config.toml
encoder_arch = "vit"
model = "image captioner"
dataset = "simulated stained blood smears"
train_examples = 97500
image_size = 64
crop_scale_min = 1
horizontal_flip = true
translate = 0.06
color_jitter = 0.1
cutout = 0.25
tokenizer = "word"
vocab_size = 32
encoder_norm = "layernorm"
encoder_norm_position = "pre"
encoder_activation = "silu"
encoder_mlp_ratio = 3
encoder_head_dim = 16
encoder_fused_qkv = false
encoder_bias = "all"
encoder_qk_norm = false
encoder_parallel_block = false
encoder_inner_norm = false
encoder_kv_group_size = 2
encoder_patch_size = [8, 8]
encoder_conv_stem = false
encoder_layers = 8
encoder_width = 320
encoder_positions = "learned"
fusion = "cross_attention"
decoder_width = 192
decoder_layers = 12
decoder_norm = "rmsnorm"
decoder_norm_position = "pre"
decoder_activation = "quick_gelu"
decoder_mlp_ratio = 6
decoder_head_dim = 64
decoder_fused_qkv = true
decoder_bias = "qkv"
decoder_qk_norm = true
decoder_layer_scale_init = 1.0
decoder_parallel_block = false
decoder_inner_norm = false
decoder_drop_path = 0.15
decoder_positions = "rope"
decoder_cross_attention_every = 1
decoder_tie_embeddings = false
init = "torch_default"
residual_init = "none"
optimizer = "normuon"
muon_scale = "original"
lr = 0.032
momentum = 0.85
nesterov = true
orthogonalizer = "newton_schulz_5"
adamw_lr_other_params = 0.00077
grad_clip = 0.5
steps = 4900
batch_size = 64
epochs = 3.2
lr_schedule = "cosine"
final_lr_fraction = 0.01
warmup_steps = 490
weight_decay = 0.009
adamw_weight_decay_other_params = 0.01
Rows from block 4 of the image encoder of a small image captioner, named by matrix and row number. Rows with one number belong to one neuron. Each number is 200 + 20 x the weight over its row's rms, rounded and kept within 0 to 999. All counts start at 0.
Before each neuron's rows are labels from the 100 images, of 14976, where the neuron reaches its highest value: "top examples" is what is common among them. Only what is clearly more common there than usual is listed. The data: simulated stained blood smears.
# fc1: MLP up (encoder.blocks.4.mlp.fc1.weight, 960x320), inputs 0-79
# fc2: MLP down (encoder.blocks.4.mlp.fc2.weight, 320x960, transposed), outputs 0-79

top examples: discs; crowded
fc1.591,197,172,226,214,204,214,211,173,207,164,201,223,186,213,167,187,199,186,165,201,197,231,196,183,185,181,226,204,199,179,172,213,244,193,198,196,212,203,195,223,206,193,223,212,171,211,182,228,195,205,219,198,206,189,188,211,207,190,231,216,201,210,200,199,206,166,202,240,235,199,181,237,216,188,216,194,196,193,217,207
fc2.591,239,187,165,183,179,195,192,207,193,239,212,227,224,165,212,202,182,261,211,211,198,182,188,217,243,226,206,200,213,215,227,190,248,210,206,175,183,221,218,209,184,182,213,217,248,214,221,165,217,204,168,191,199,209,206,211,186,201,190,176,164,243,193,193,216,222,175,201,186,193,181,181,212,193,218,237,177,171,206,178

top examples: small spheres; ovals
fc1.385,185,232,218,222,187,180,201,230,194,215,188,172,205,217,216,222,208,207,168,212,181,220,220,231,197,226,197,205,179,217,218,220,210,208,194,211,190,178,182,204,165,190,192,206,206,208,206,216,200,173,223,181,163,212,171,240,217,198,207,172,195,249,188,225,248,193,216,193,177,215,175,176,214,222,213,184,249,219,213,223
fc2.385,228,223,183,233,177,220,192,195,189,193,197,225,152,247,213,212,186,173,216,199,218,200,203,178,178,190,203,200,174,205,200,229,214,212,199,203,235,232,169,194,202,209,205,180,184,202,234,160,183,192,184,228,212,205,235,213,219,197,214,183,198,187,177,241,181,178,202,234,189,217,230,238,166,235,205,181,194,187,198,188

top examples: discs; crowded; band-shaped nucleus
fc1.446,171,180,204,203,172,199,215,227,202,178,241,200,195,169,205,186,201,226,190,178,182,172,173,153,214,253,208,215,219,194,198,162,206,193,196,202,238,211,211,183,201,192,221,192,216,199,196,187,183,180,211,214,164,225,193,172,170,200,214,211,217,176,176,156,185,270,235,185,203,226,199,189,184,214,206,211,211,175,216,198
fc2.446,190,196,194,190,180,231,189,176,193,197,215,166,214,199,194,191,188,197,214,178,182,185,208,233,186,170,213,185,191,195,195,224,196,206,214,181,166,222,201,159,218,179,199,177,185,202,221,194,221,232,208,231,204,172,201,242,185,179,214,226,213,188,212,222,197,193,210,207,184,169,208,201,191,206,228,228,214,210,185,233

top examples: small spheres; spiky cells
fc1.14,181,231,214,252,204,176,190,217,174,188,193,206,220,196,199,215,208,212,218,200,181,224,208,214,211,234,219,223,238,215,215,196,187,193,208,179,227,188,231,194,174,215,227,209,195,158,190,202,192,185,122,174,184,206,214,199,204,236,225,196,212,210,180,195,191,211,251,202,184,212,196,206,223,194,225,180,193,216,203,195
fc2.14,239,174,223,193,177,238,199,230,205,190,199,185,198,222,185,221,194,170,156,228,213,200,211,182,201,216,178,225,229,201,197,232,206,212,181,199,215,222,203,207,200,166,186,210,185,239,200,207,213,224,193,210,161,231,214,203,174,192,216,198,186,213,203,220,215,155,144,178,193,171,190,179,211,207,222,203,188,204,197,212

top examples: crescents; kidney-shaped nucleus
fc1.9,186,224,199,204,200,183,200,174,208,213,194,199,222,213,196,204,219,206,205,162,203,196,219,188,205,198,190,200,211,208,169,195,205,220,193,193,208,173,194,183,213,182,216,180,189,181,158,149,200,208,190,205,204,170,197,206,207,245,238,198,205,187,183,207,190,183,188,191,156,228,180,190,210,155,194,209,257,235,190,153
fc2.9,242,195,188,138,197,222,189,173,196,185,209,181,211,211,223,195,207,188,194,222,202,199,209,209,192,196,187,222,193,221,209,199,231,200,183,178,198,212,184,198,219,210,180,209,203,190,217,223,201,198,198,190,221,168,186,212,209,212,211,220,206,199,176,202,201,204,179,245,185,239,196,196,203,164,178,229,218,180,197,203

top examples: band-shaped nucleus; two lobes with orange grains
fc1.536,157,211,192,233,172,216,183,214,262,206,194,168,201,192,189,193,187,226,198,212,190,212,190,204,204,218,210,212,174,202,217,215,214,202,229,219,200,230,248,181,255,224,213,223,216,219,178,203,215,212,194,215,224,181,215,193,172,178,168,229,181,187,150,201,207,148,208,205,220,217,194,247,191,213,215,186,194,196,175,204
fc2.536,188,159,236,154,161,213,208,207,169,188,208,177,185,163,199,199,212,184,189,194,160,224,203,212,239,166,153,194,191,211,209,165,190,188,194,212,219,215,186,189,206,210,215,194,205,185,213,208,177,217,204,225,198,193,182,197,177,222,188,224,222,210,209,178,210,204,199,194,195,199,180,209,166,203,186,249,228,194,247,203

top examples: band-shaped nucleus; discs
fc1.222,191,205,174,210,196,190,221,201,193,161,176,160,223,212,211,178,201,208,190,218,194,208,192,207,197,231,209,239,198,189,210,173,179,201,205,192,224,221,175,178,169,187,226,184,239,204,203,205,200,205,216,187,167,183,182,173,208,189,209,148,187,199,215,155,188,192,218,261,191,202,207,218,195,196,193,198,181,187,212,184
fc2.222,179,184,226,207,193,196,219,182,229,211,241,163,189,190,186,208,203,214,173,229,215,230,209,216,183,208,186,216,176,195,219,204,194,176,207,199,177,204,140,191,232,251,191,201,179,195,238,238,205,175,175,185,203,164,206,210,202,207,208,204,210,194,231,195,213,210,217,195,210,237,178,190,197,191,193,187,229,186,203,220

top examples: teardrops
fc1.204,164,215,202,217,199,202,187,206,213,178,195,226,214,202,220,221,226,204,233,230,189,209,183,221,237,172,191,197,200,222,219,214,191,189,245,231,200,186,210,213,235,164,224,184,189,174,196,195,166,173,198,158,198,172,179,204,183,216,231,195,195,181,222,168,230,188,191,198,198,217,195,204,183,208,231,209,177,172,208,181
fc2.204,214,188,164,174,207,157,199,192,215,204,206,152,213,201,218,188,160,195,191,189,198,231,187,199,171,187,207,190,208,204,215,217,213,218,176,223,178,229,214,185,167,239,211,203,218,188,206,195,232,217,219,178,194,202,204,220,225,175,228,186,195,186,194,182,224,170,211,221,202,242,218,221,211,228,227,198,192,210,225,207

top examples: crescents; discs
fc1.618,186,185,214,210,224,212,162,180,152,179,181,169,196,207,217,167,218,221,186,208,200,200,196,196,191,187,170,186,232,209,200,210,213,217,191,197,204,196,178,186,200,204,192,213,202,216,208,171,206,218,224,198,184,205,212,218,234,198,236,185,197,184,247,191,195,218,232,201,209,215,180,223,183,195,190,193,206,215,213,184
fc2.618,223,196,199,183,162,183,231,234,243,167,218,221,200,226,191,228,192,209,181,194,153,211,195,191,204,218,197,236,209,172,177,215,210,154,202,230,208,224,160,236,200,193,201,185,193,179,193,202,239,209,197,220,205,173,183,188,245,201,196,229,194,213,200,168,181,197,199,215,193,231,209,221,203,195,181,205,199,161,230,200

top examples: kidney-shaped nucleus; dark grains
fc1.476,175,182,212,210,206,226,219,195,176,176,211,213,181,222,234,184,171,201,183,201,195,228,222,208,219,204,172,218,206,201,192,219,202,188,194,189,197,227,175,200,189,209,182,182,207,227,167,202,172,216,211,180,191,176,209,207,180,199,149,218,209,219,195,214,218,235,169,220,212,220,180,225,219,198,216,195,205,245,223,213
fc2.476,189,205,193,172,204,186,174,209,228,189,186,180,193,250,201,209,228,187,247,195,199,218,194,214,133,188,242,179,201,186,206,211,223,203,225,199,186,228,181,197,220,177,188,214,197,198,217,196,203,197,221,176,219,234,202,219,232,188,173,241,200,172,229,175,217,174,191,173,209,183,202,200,166,198,177,193,215,217,225,198

top examples: kidney-shaped nucleus
fc1.571,191,214,233,218,216,209,198,202,197,198,206,192,204,196,187,212,211,201,230,209,199,213,175,194,209,199,177,216,178,198,207,203,210,177,171,247,210,175,207,213,221,208,185,213,219,187,187,238,181,218,199,174,215,214,200,178,218,179,187,197,169,196,191,201,195,180,168,228,183,206,203,201,248,164,196,222,185,179,180,146
fc2.571,218,214,239,199,168,223,160,223,181,210,225,216,217,196,180,193,208,186,208,191,220,208,216,204,178,162,213,157,197,216,199,178,182,230,188,183,184,203,218,236,191,192,207,204,200,266,190,188,210,206,197,218,228,206,183,218,194,214,208,189,206,230,187,182,165,216,218,183,196,211,208,221,193,190,213,236,205,170,219,221

top examples: crescents; round nucleus
fc1.104,180,222,217,247,197,203,187,170,193,159,203,199,212,219,214,220,195,180,193,172,199,186,215,184,137,184,189,212,217,211,186,194,197,214,180,224,172,222,199,196,193,209,209,179,194,163,179,192,208,194,226,222,195,196,178,190,208,171,186,211,203,157,230,187,210,226,198,180,217,212,178,205,187,197,221,189,205,190,198,179
fc2.104,212,212,170,176,170,193,253,192,225,168,208,190,217,230,207,168,182,207,236,233,220,216,177,180,220,185,201,186,193,213,220,192,181,183,232,190,216,211,214,228,195,191,163,202,165,211,231,186,226,212,190,165,199,215,222,189,225,173,178,187,213,215,142,187,199,181,187,226,212,190,220,209,214,218,183,210,189,196,186,206

top examples: lobed nucleus
fc1.461,196,170,206,204,184,190,189,184,177,178,188,215,217,189,145,193,206,224,198,231,193,209,124,219,221,210,183,217,203,207,194,181,212,223,217,185,198,216,210,192,185,210,204,188,205,227,192,196,212,217,209,221,224,173,210,177,209,214,202,180,217,231,167,182,229,211,183,220,220,230,204,197,168,239,185,228,182,168,180,205
fc2.461,192,214,226,223,188,158,218,194,220,195,207,223,176,181,198,186,209,198,214,216,216,232,165,221,177,174,165,217,219,213,208,209,200,194,199,199,205,209,192,207,215,208,171,218,144,193,215,187,182,189,214,222,190,199,196,220,137,198,177,179,219,211,234,168,200,206,197,214,204,217,236,223,183,215,194,241,189,224,212,211

top examples: crescents
fc1.702,217,205,201,211,207,211,192,183,212,190,192,198,192,171,225,207,159,224,203,189,228,186,180,186,196,189,204,245,174,199,228,197,210,207,213,200,186,184,207,190,228,227,241,213,187,203,214,207,160,195,192,200,218,185,202,221,197,184,192,188,175,218,205,181,169,225,170,170,155,219,173,213,226,223,177,201,211,182,189,185
fc2.702,201,219,187,183,220,211,209,220,212,188,209,199,205,207,207,223,202,166,176,199,199,178,200,226,193,215,183,216,201,209,181,212,198,207,175,196,202,203,214,199,185,214,214,150,213,217,193,186,213,198,247,213,186,210,223,206,157,187,230,202,207,215,142,204,186,164,225,218,222,174,180,214,198,171,174,197,198,189,230,181

top examples: crescents
fc1.278,202,208,171,183,226,219,216,204,217,214,228,212,220,217,199,176,213,189,187,195,178,177,212,218,223,176,197,202,163,220,197,225,200,184,194,165,196,191,227,213,176,213,185,203,212,176,187,187,206,192,234,214,231,184,203,219,180,176,209,206,177,205,202,226,201,171,207,214,214,207,192,229,214,222,206,222,227,152,175,199
fc2.278,204,206,225,215,196,178,212,204,166,174,182,215,204,172,208,208,183,208,226,203,195,208,200,217,165,235,177,203,230,206,241,194,170,238,201,211,186,229,228,186,232,219,189,185,227,184,228,177,190,213,200,215,178,199,214,169,220,173,197,166,193,198,158,194,199,244,221,213,183,170,220,180,227,212,193,223,193,195,189,208

top examples: ovals
fc1.675,201,221,207,197,228,196,242,174,232,207,217,180,195,199,171,204,182,232,158,215,189,145,222,230,198,205,174,187,201,197,277,186,200,170,189,203,182,235,190,182,195,219,243,194,211,185,202,187,192,197,219,180,210,231,205,251,212,222,238,219,168,166,202,214,170,183,197,204,223,200,191,206,189,206,173,190,200,193,233,183
fc2.675,238,150,229,205,199,221,159,166,195,179,186,187,189,175,198,181,194,186,203,153,226,208,168,216,197,213,186,210,180,197,167,195,195,216,199,239,244,195,192,206,186,192,232,196,187,231,218,183,208,229,206,189,180,210,184,173,197,194,180,214,199,250,229,184,245,194,189,174,190,202,186,219,210,189,202,189,177,189,190,214

top examples: crowded; target cells; ovals
fc1.441,195,183,207,208,185,161,215,186,168,241,189,164,197,198,216,196,197,206,208,207,168,220,232,188,212,160,206,184,197,215,180,212,195,206,222,174,200,209,219,232,230,200,247,172,237,193,187,238,218,209,224,205,193,211,205,176,195,226,169,184,221,174,193,216,230,205,212,235,225,196,181,187,202,206,201,191,171,195,223,184
fc2.441,201,222,240,188,171,224,203,237,198,179,244,216,187,198,197,210,188,185,189,197,227,227,203,182,168,188,189,251,213,233,195,211,164,192,212,210,196,203,203,181,210,190,209,159,176,202,260,199,204,204,199,183,222,202,188,199,225,202,192,182,198,217,199,183,234,207,205,174,187,191,196,203,194,202,173,177,182,176,228,217

top examples: crowded; discs; target cells
fc1.294,182,228,218,195,222,198,206,179,183,224,195,160,204,195,208,217,149,206,232,181,188,242,189,187,188,192,212,191,211,202,210,196,169,227,201,195,217,187,219,199,194,220,188,198,203,176,209,221,211,170,211,204,193,180,206,207,198,177,198,233,200,220,200,204,207,229,206,160,205,222,222,212,174,201,216,221,194,195,193,246
fc2.294,208,231,210,233,174,189,200,156,158,206,193,182,210,192,179,184,243,215,203,197,187,223,198,235,219,209,191,192,162,198,196,183,184,257,198,182,184,232,169,180,181,219,194,202,215,169,202,224,219,200,223,211,188,221,193,198,189,172,203,160,197,186,189,217,184,194,198,176,231,199,201,198,244,207,190,213,198,224,185,220

top examples: crowded; crescents
fc1.130,184,201,209,213,204,185,177,210,200,187,210,202,213,220,204,171,208,196,224,161,215,232,218,195,174,247,193,178,213,209,190,184,182,198,182,216,196,200,187,191,165,186,183,203,207,231,207,190,192,210,202,200,203,224,188,211,230,214,206,199,208,206,186,219,138,203,183,229,182,185,188,208,199,246,216,214,219,231,233,207
fc2.130,204,208,202,190,189,180,204,164,194,200,180,186,200,163,190,192,186,165,192,183,180,196,207,209,177,162,195,211,210,202,152,195,197,233,205,172,185,193,171,219,216,176,214,204,202,195,204,181,162,175,175,185,184,174,170,181,212,220,189,193,242,190,179,186,206,170,206,212,239,197,188,184,217,197,207,164,205,222,228,164

top examples: crescents; kidney-shaped nucleus
fc1.376,207,204,211,223,196,212,176,167,203,198,199,207,202,199,219,197,193,236,188,215,182,207,214,192,185,200,211,202,195,205,172,170,225,205,225,211,217,206,225,201,164,203,223,181,191,213,218,197,236,200,194,203,204,196,197,220,231,197,166,214,139,183,151,207,214,201,215,215,190,163,202,252,183,199,221,216,213,218,183,177
fc2.376,202,214,180,188,219,178,213,202,192,185,203,204,207,199,196,185,183,203,182,213,239,203,167,183,193,157,213,197,196,211,249,204,177,194,214,214,188,188,177,201,177,189,193,217,189,197,198,200,217,197,174,195,218,234,198,215,204,194,199,202,224,207,172,192,186,166,212,160,182,221,193,209,232,176,206,228,196,214,223,210

top examples: crowded; target cells; discs
fc1.305,188,191,211,232,209,169,189,191,194,176,197,182,208,205,160,168,190,172,174,172,200,225,198,207,205,192,203,220,249,173,194,204,188,196,193,195,211,194,204,210,191,179,190,220,203,226,230,210,188,190,196,173,229,173,223,175,193,209,207,195,202,208,190,221,210,188,205,187,158,203,215,190,187,195,184,196,224,183,208,184
fc2.305,232,172,215,190,170,169,195,197,202,207,216,172,219,196,223,208,215,229,174,192,213,210,174,230,179,197,194,173,151,188,199,222,197,174,215,222,174,206,210,209,202,183,205,182,202,209,223,229,195,224,220,225,199,227,187,203,179,198,188,190,197,197,198,213,213,181,163,200,187,222,218,198,210,185,184,226,173,221,205,227

top examples: kidney-shaped nucleus; round nucleus
fc1.663,221,203,192,216,172,218,184,197,183,186,162,224,185,195,200,216,219,198,210,186,190,213,240,185,203,188,213,185,203,230,201,221,180,187,225,222,215,212,192,204,201,211,224,211,230,189,203,171,211,205,202,202,211,216,190,193,200,193,160,191,175,213,210,229,193,176,189,205,173,217,230,188,179,206,202,217,189,199,203,159
fc2.663,208,242,195,178,223,212,189,213,212,213,220,175,211,180,220,184,223,185,202,203,194,195,174,213,204,212,166,191,186,172,214,190,181,204,217,210,222,193,196,202,252,166,205,215,189,195,219,212,232,168,189,203,215,188,204,206,178,199,197,192,232,194,181,193,186,168,231,166,209,182,176,208,207,219,173,214,196,188,210,201

top examples: kidney-shaped nucleus
fc1.244,213,220,193,184,179,216,208,261,210,258,201,201,184,196,215,185,211,214,186,187,205,179,188,204,173,190,252,191,210,221,191,202,226,221,223,202,199,205,121,208,238,196,207,192,248,203,193,207,215,190,211,220,219,197,200,221,207,163,225,221,210,200,206,181,187,233,189,206,214,182,206,191,205,213,166,186,194,168,196,231
fc2.244,210,197,219,192,225,196,223,175,160,191,193,228,230,177,195,171,171,158,178,232,202,210,184,203,244,244,224,189,210,182,191,211,181,217,161,225,217,236,225,161,187,200,202,200,187,168,189,174,226,196,215,210,189,174,169,221,223,173,202,174,218,163,194,213,173,238,191,200,181,198,203,200,170,189,235,194,210,218,240,186

top examples: band-shaped nucleus
fc1.400,192,182,158,193,202,159,179,177,227,173,207,189,213,173,237,191,213,235,204,232,209,171,218,219,214,218,184,221,198,206,178,219,191,212,180,197,190,187,154,197,201,197,211,194,208,184,168,175,232,206,167,229,195,215,194,218,194,174,195,222,199,203,208,215,171,185,169,184,212,229,207,223,217,206,172,223,221,186,187,222
fc2.400,240,223,217,215,179,186,225,190,165,213,217,209,191,218,225,213,206,148,176,195,215,193,196,194,180,200,189,187,155,196,230,203,182,229,200,196,219,209,210,214,208,225,169,167,193,183,245,245,179,185,213,208,210,219,158,193,226,229,186,176,217,226,203,219,194,192,207,223,209,211,215,156,215,201,226,183,213,201,226,199

top examples: lobed nucleus
fc1.590,190,195,171,224,224,217,214,210,206,218,213,177,222,186,201,205,227,207,189,200,173,224,231,221,233,178,227,193,189,176,186,172,243,196,184,194,190,222,214,235,191,219,156,213,231,199,188,212,208,190,190,198,166,207,204,199,214,168,204,228,221,228,203,182,199,177,170,237,165,208,200,160,243,160,175,208,227,153,178,163
fc2.590,171,203,208,197,203,155,208,151,214,196,203,178,199,240,151,145,201,212,190,200,180,229,176,149,190,205,203,175,159,244,179,190,178,150,216,159,204,221,246,212,209,184,202,180,147,174,224,212,193,225,219,184,208,196,214,181,213,190,195,185,216,178,192,208,220,199,216,203,198,229,236,169,198,173,179,191,195,214,190,229

top examples: discs
fc1.224,194,223,207,199,197,219,187,220,215,218,182,216,205,162,228,183,187,213,184,225,227,227,187,194,192,197,205,185,194,170,218,173,194,199,215,203,177,192,230,210,209,221,229,198,181,184,179,138,186,167,194,191,226,244,168,181,208,182,169,200,181,207,196,220,197,216,242,200,217,183,197,225,193,190,202,225,214,194,178,200
fc2.224,174,235,181,190,194,228,169,192,175,196,169,196,158,220,233,206,204,207,192,226,192,221,195,204,225,215,209,188,223,181,197,194,189,197,200,188,250,184,198,209,219,184,212,194,159,193,179,212,202,172,236,222,222,163,225,189,221,199,200,224,182,202,229,175,205,182,202,180,160,176,208,157,174,242,218,191,182,201,201,212

top examples: teardrops
fc1.163,183,197,206,215,213,203,190,209,192,209,226,198,236,199,184,191,197,207,222,205,174,211,206,217,197,216,166,198,192,221,191,228,216,201,183,186,195,148,203,207,174,193,188,209,184,199,218,221,177,234,202,180,227,228,180,183,231,196,184,173,169,169,162,218,206,206,217,246,212,193,190,176,190,196,231,191,214,214,207,193
fc2.163,190,184,189,185,190,194,191,203,183,172,201,176,200,195,236,203,182,203,180,199,241,242,209,183,236,165,185,227,206,203,195,173,228,224,242,187,213,221,214,186,198,182,174,190,208,176,159,155,168,188,216,225,181,180,224,208,167,170,210,175,214,191,183,205,235,210,190,198,198,194,211,223,182,185,226,243,186,226,188,191

top examples: band-shaped nucleus; crescents
fc1.537,208,205,243,175,218,196,204,208,195,215,197,196,212,220,194,197,246,191,217,189,197,231,192,170,223,192,170,198,207,180,203,163,206,236,198,142,207,181,198,154,236,217,200,218,200,171,199,185,194,235,171,218,208,201,184,180,177,188,211,209,196,182,227,203,203,219,230,186,172,198,206,244,173,200,222,176,211,198,185,209
fc2.537,196,195,177,187,212,186,194,217,205,244,213,228,222,169,175,202,178,228,197,198,244,178,175,182,232,202,215,195,181,191,173,223,188,232,217,184,190,251,234,172,182,176,181,179,184,209,187,221,182,184,186,210,181,210,199,222,171,162,249,223,167,213,180,213,206,196,232,180,192,199,216,198,172,225,193,170,199,194,216,209

top examples: kidney-shaped nucleus; ovals
fc1.5,241,196,186,235,225,225,197,203,210,201,198,173,189,226,191,180,191,214,193,227,180,203,213,171,217,175,197,162,215,240,193,234,201,222,167,230,175,179,214,202,177,190,203,205,214,197,193,207,204,228,188,206,195,155,222,206,183,223,205,186,200,219,209,183,216,216,249,196,190,183,203,198,188,159,242,194,179,224,170,224
fc2.5,177,201,167,201,216,183,150,183,192,207,186,197,215,201,214,184,216,220,192,207,205,181,185,211,156,228,184,198,200,204,222,209,179,185,206,203,206,209,223,191,201,180,198,183,179,191,187,209,192,204,196,213,190,185,211,174,229,226,228,200,196,220,212,213,221,202,229,205,189,212,214,206,194,229,235,199,206,206,208,187

top examples: ovals
fc1.541,193,168,214,153,197,181,204,228,217,206,199,221,187,217,206,182,179,212,180,214,187,184,221,206,166,202,208,208,171,169,196,205,200,203,224,180,215,196,215,186,230,214,222,219,187,199,229,189,212,221,172,212,244,238,159,187,196,184,196,208,213,228,206,215,196,173,204,201,190,224,188,189,189,211,186,195,194,185,183,155
fc2.541,188,234,203,231,200,231,209,187,205,186,203,171,190,204,216,199,224,197,229,217,208,208,177,217,167,230,179,212,173,215,201,229,205,178,159,222,218,223,166,225,190,190,185,162,231,181,212,197,237,185,233,199,195,210,184,203,189,229,215,175,196,179,219,188,224,182,187,207,189,213,216,203,195,213,222,223,170,183,174,201

top examples: ovals
fc1.713,173,211,202,190,187,218,202,201,186,235,225,194,208,195,216,205,235,229,190,176,179,215,171,212,216,182,234,178,178,198,209,181,179,201,193,199,189,227,204,211,227,246,229,198,218,221,167,209,235,186,193,221,210,190,235,192,212,213,178,215,207,172,216,227,174,217,222,191,201,225,253,224,195,173,177,228,189,197,178,200
fc2.713,239,188,176,171,229,200,190,203,219,173,205,213,144,174,200,151,196,171,203,196,205,184,211,211,184,198,228,161,175,162,204,209,177,206,233,213,185,219,238,195,218,199,202,210,211,186,232,166,175,199,218,205,217,232,187,195,177,200,196,159,200,208,184,215,197,227,213,224,240,186,222,192,198,233,186,188,207,179,209,206

top examples: band-shaped nucleus
fc1.102,200,212,206,198,198,196,211,200,229,201,211,231,209,211,178,244,187,215,183,195,206,203,202,212,208,194,223,186,197,231,211,243,191,215,207,231,243,187,200,217,203,221,207,206,209,199,195,194,196,189,213,161,175,200,197,194,182,218,206,169,187,212,208,226,202,223,205,181,254,214,223,191,208,254,161,215,230,177,218,229
fc2.102,199,178,184,220,196,176,209,194,195,199,207,215,187,179,176,194,230,214,229,229,190,220,188,176,203,185,176,223,193,183,243,211,193,172,183,203,222,230,174,165,182,189,196,216,186,185,180,216,152,175,178,200,212,191,172,175,237,212,166,200,196,198,216,192,182,198,208,198,176,232,219,225,164,193,234,169,202,185,211,171

top examples: discs
fc1.426,203,189,184,223,194,235,187,155,173,175,193,141,201,239,223,209,189,191,188,173,180,220,188,184,218,189,236,213,201,173,217,223,181,219,186,206,194,163,202,218,210,213,198,225,214,222,192,199,187,184,198,182,215,221,193,165,201,197,213,205,185,198,148,197,195,175,189,247,197,176,211,249,206,150,184,215,225,218,234,233
fc2.426,190,204,195,183,202,201,204,233,198,203,173,211,229,172,178,164,172,217,181,204,232,189,210,229,181,215,204,206,198,181,189,169,211,178,231,183,206,205,205,187,223,177,156,145,227,186,205,200,201,201,228,178,178,204,199,205,272,217,206,180,238,210,197,203,186,202,223,205,196,232,178,208,187,177,223,176,213,192,223,174

top examples: kidney-shaped nucleus
fc1.388,207,207,189,206,200,223,176,207,229,185,198,217,221,224,240,168,230,230,208,217,185,186,217,199,182,215,203,211,168,219,179,167,191,221,209,208,167,165,220,199,221,219,238,159,185,205,209,219,206,192,198,209,217,213,183,194,176,198,174,199,198,175,207,220,159,190,223,185,227,183,208,204,198,217,249,193,189,222,194,182
fc2.388,188,185,212,171,181,204,202,166,185,213,199,208,196,209,214,210,161,179,178,204,220,209,244,230,173,178,167,209,209,159,210,262,207,198,217,207,221,195,202,204,185,207,175,235,208,182,204,176,208,190,179,180,165,190,177,215,200,179,211,174,202,173,165,250,192,189,199,182,203,220,198,206,227,184,182,182,242,187,223,225

top examples: crowded; spiky cells
fc1.210,202,190,234,191,195,165,236,206,190,195,168,225,187,237,160,199,193,221,193,220,209,191,204,199,196,194,183,218,193,184,202,243,245,220,187,182,192,241,229,201,193,195,173,204,197,193,200,191,194,162,191,170,182,199,189,223,224,204,185,197,194,145,206,189,186,223,210,163,189,208,232,163,186,183,196,212,208,209,203,178
fc2.210,196,200,191,202,207,207,194,202,178,163,224,178,197,224,231,195,202,176,181,205,179,191,166,193,194,188,243,204,232,210,211,201,219,190,208,205,205,212,220,193,207,210,221,194,210,225,219,180,207,165,220,219,196,199,192,209,194,191,235,189,217,259,206,202,180,234,207,194,207,193,196,217,212,203,201,184,230,203,206,218

top examples: discs
fc1.373,218,223,179,159,208,180,194,216,183,174,203,184,171,220,173,201,199,206,219,209,201,245,220,174,195,191,229,208,218,156,233,168,196,236,168,170,196,208,230,180,194,205,193,176,200,194,164,182,194,213,195,199,188,178,251,164,185,206,184,203,180,196,191,204,186,194,197,238,195,207,195,143,192,224,191,229,206,169,151,192
fc2.373,224,186,170,213,208,221,199,196,156,201,211,185,167,204,214,206,167,177,183,187,233,199,170,230,202,231,198,197,219,214,210,194,206,230,215,218,226,185,204,188,233,190,182,220,182,185,152,222,181,179,197,235,194,199,207,184,207,181,181,193,178,182,216,194,197,204,192,164,210,152,219,240,176,195,230,193,177,221,201,189